A small image VAE, trained from scratch: 97500 training examples.
Rows from block 5 of the encoder of a small image VAE, named by matrix and row number. Rows with one number within an expert belong to one neuron, the router's apart. Each number is 500 + 40 x the weight over its row's rms, rounded and kept within 0 to 999. All counts start at 0. Numbers have three digits each. After the name is the row's rms in percent of the matrix's.
Before each expert's rows are labels from the 100 images, of 14976, where the router gives the expert most weight on average: "strongest on" is what is common among them. Only what is clearly more common there than usual is listed. The data: rendered scenes of toy objects such as cars, trees, mugs and chairs. In brackets: how many of the 100, against the usual share in percent.
# router: slot weights (encoder.blocks.5.mlp.router.weight, 16x160, trained with AdamW), inputs 0-79
# up: expert up (encoder.blocks.5.mlp.up, 8x160x160), inputs 0-79
# down: expert down (encoder.blocks.5.mlp.down, 8x160x160, transposed), outputs 0-79

# expert 2
strongest on: count: one (72 vs 33.3)
router.4 098:529503518601535495475432530558548563476434524490519499481458564450516547493496553439535531484555511532474439530508441541504517447545431471550470527518549478443558470534498463422463552561556478452530533491466512516546484453484557560526522542
router.5 093:531525553565516498465428523532521566457421533511538499471486566450498519492485552439528547478548493554465428537517432522489546471560454478545484524466547462451549472549479451419450549552553526427545533498447505492537450449484538548528520512
up.10 060:582467485534542517504503539513506521497649425482491513498533493480509482471478499496497505529462487519444517494490561470506428485405506524468593464473483486573467489358507608488452524485505487495558551567489540515469550565488485447433475478
down.10 052:512447534493440519580484550451508474499431554522441596533450497553542494454566511469481496577529609481599516498524467511492508559415496524498467490534531492515478558488441485504552567480487483512528478454543455464501548503438469540505524459
up.11 037:462476471521530488495545544481445470568572466504527478526555443479528535482475460502504478497419474481520537492467545471542351523442490516517582505481453511595442474457466537556478478456539468468561548520525452440474508571522421495472502478
down.11 051:505517511533540473542568482487526466565501438478486496461459454553486516447547495487511443486489542452605557442486475565499544545484522482461522457553530562481392534417488494528572512481496558501429459551591550503467486506492430456561495532

# expert 1
strongest on: count: three (64 vs 32.9); black object (42 vs 14.8)
router.2 118:540579549540530563544478511542462514473491507442519501518541500471533417502497503477554472493578534537456429519544488501404540448440424507445461569437537444435518537572483498471552547537491498519468507531486485504553462481501606525514526507
router.3 065:477524520457480536503558492462477460526600461482519477526521481508522453522542492562506455501508437453537527438425529493498459561469517518462547493506437513556411504474547457572522386434435468508461561464548525517423493585549500465477478463
up.10 023:508484426476537482475435488461497577533381527430524593478560481536450457510508460514545468519499493466465430502492481442487427522558528523509475497509440536532538513450529479457567500536477566519482465575556567503510555422439555488459468527
down.10 009:556499572491468550534441472509513461466590485435545454523480494394552443539521540496483467491511400511452442483508490540462510547476452534565516584460550443485509544488479519509489489576501482509465534453457415497583522462541576522528472474
up.11 131:506527535573488522518436526549525552486439534422521491495527540443526478524529507441507479508556509528468462538502485515409591480501487453509447504499532427480565447543547488429486627584506491483508500526494500520563448414528524562483513548
down.11 118:531515492443495494469434478507457474519480506490527489542504505438527490546532533490521518475526425519390449509470474442436492413531472494525498606389553467508508518495493512507462503486483472435474494488444393504551512511486616527503516503

# expert 4
strongest on: count: one (69 vs 33.3)
router.8 100:546552538576484500482409507551519519457416548469529479478443567441496530499515505431537530467566494554511474514526432521514540440544468482504485566496549460466562481512482462425460542539532494407494485493430467500561462446475526565527505544
router.9 100:559564528560490514494436522544537553458426549457534484476435563481487523490499519444514523472546502540520495513536432538492547453536461497524491567492536465456555450503497459424437551543527501427498474507437471498583461426469500565529484528
up.10 050:486509501514486474530554432496542499446586478491493457496564473451505441518509538618505512509518486515533524523472493471459404542486505576477500539504533557558437522512529501529464501403519450588481443551513547529503570515464470445493486545
down.10 055:435503570530561550508542518457542489551488551526471524508499454514491500413497433430464520503546502482498502475550504614528557557502521400474485409553533514497552494453472481547515535501455593521480514625542534493477514509576439544460477546
up.11 052:442487482489422504540595508444514524535530425481462475519506424505490494466512462516488399524476452474460466527536467527414478588510504473553529478520525508558470538506480506521563521444432529532508473503582434495483538530537566490503527463
down.11 058:476496496530526522504540532458527500579493515509460508482512426491447506503469539562508533539482570439630531490478494463551477574488495535472507481522464519480452485429432456464521459464490582524439502541504549452473505568502452453467369477

# expert 7
strongest on: count: one (92 vs 33.3)
router.14 096:539527515561543507480452514548521586481437538480503493440438564469523526515480535413520516486564542512480476550512446506517543477508457490539465560494531436447567466532510513457448565572573487484537496515449514492574455449475517545514529527
router.15 092:543482545559539509493433503540501555463423564495489500477459581479508528524487527448531553510556529482456456556541440484533566471534456468537470544512522450435561498539486484458417546581581518462532484506435516520553465453450527544506516518
up.0 050:483548503470449434513529517490539597502559465506460538565552481494486495494483489543469489508425540551511515504530456522454439493525522546508570446502522595503445457379504519559546412485538464492486447454496452543439509526465545410485470527
down.0 050:505508485508525491495575480467543471498475433491527496501517519500435521480492468495496495564480564470500622524497470475486483578498505465431462462526520491427492466441490528528448522464458483547482496505558530572507482476540417467616457505
up.1 114:480522453507544463469454463463463468454381537505481543493574458536541441546508566556499515483497482524523532500431440530511395496519462520482544563448502504436583484456516539529590519551535524512542511509482548469493542543514507474567542439
down.1 090:431506479554397521546487476536486462530579514422488452499433549481447463483519492547484405461521534483500508488549506453503599494491460486536462461477490509515485515488420445432429517467444473551445517472448463462523468473497501474493474500

# expert 0
strongest on: count: one (64 vs 33.3)
router.0 095:536517503553531528484410518541543532437430525472554508494437564463514506488484534424521526483574493518496465552534462525528552439528462492566457529501544436455550451519507508435455544578573524439513491503417504502557452435469528566539506502
router.1 097:514512513574522514497435543548536531463429540457545534479431581458517523494477502432499537505545510516524432534517438505519544458519466479538453534501563435445554462524522508430481575576549525450509484511406477504563464425483547573539516529
up.10 066:478560453523515497421491463467507466527443482508490461531515519531501462510501485600446506498527454427498522461500498476496391518517493526506473504483546502547530520450492506536574443533542557533582506542493522477492557551508531442458534451
down.10 047:559555539527511512544509478456491466512447337505431430511443442491498502469547431509507484579460460463550492534475444511525520574457472490487509552509479506441553530578488509459407505509538537517425485433541518528457510479488425464525498463
up.11 042:517440453504501482512519510442513467548649460444541475530572529533476539474498485563525486553481493463471483502459530502526443505419499511495566569464510495503413539472516484505459539385465484540506542510539541474459578603504423434486532509
down.11 055:421531437501462524513597501475538507517468414525462569502520471549463544486530468514491505531514607453583582530541496517476489591513481494499519459539549525468460443451482488502510464454475480492541473527527525557500372482561459505472538517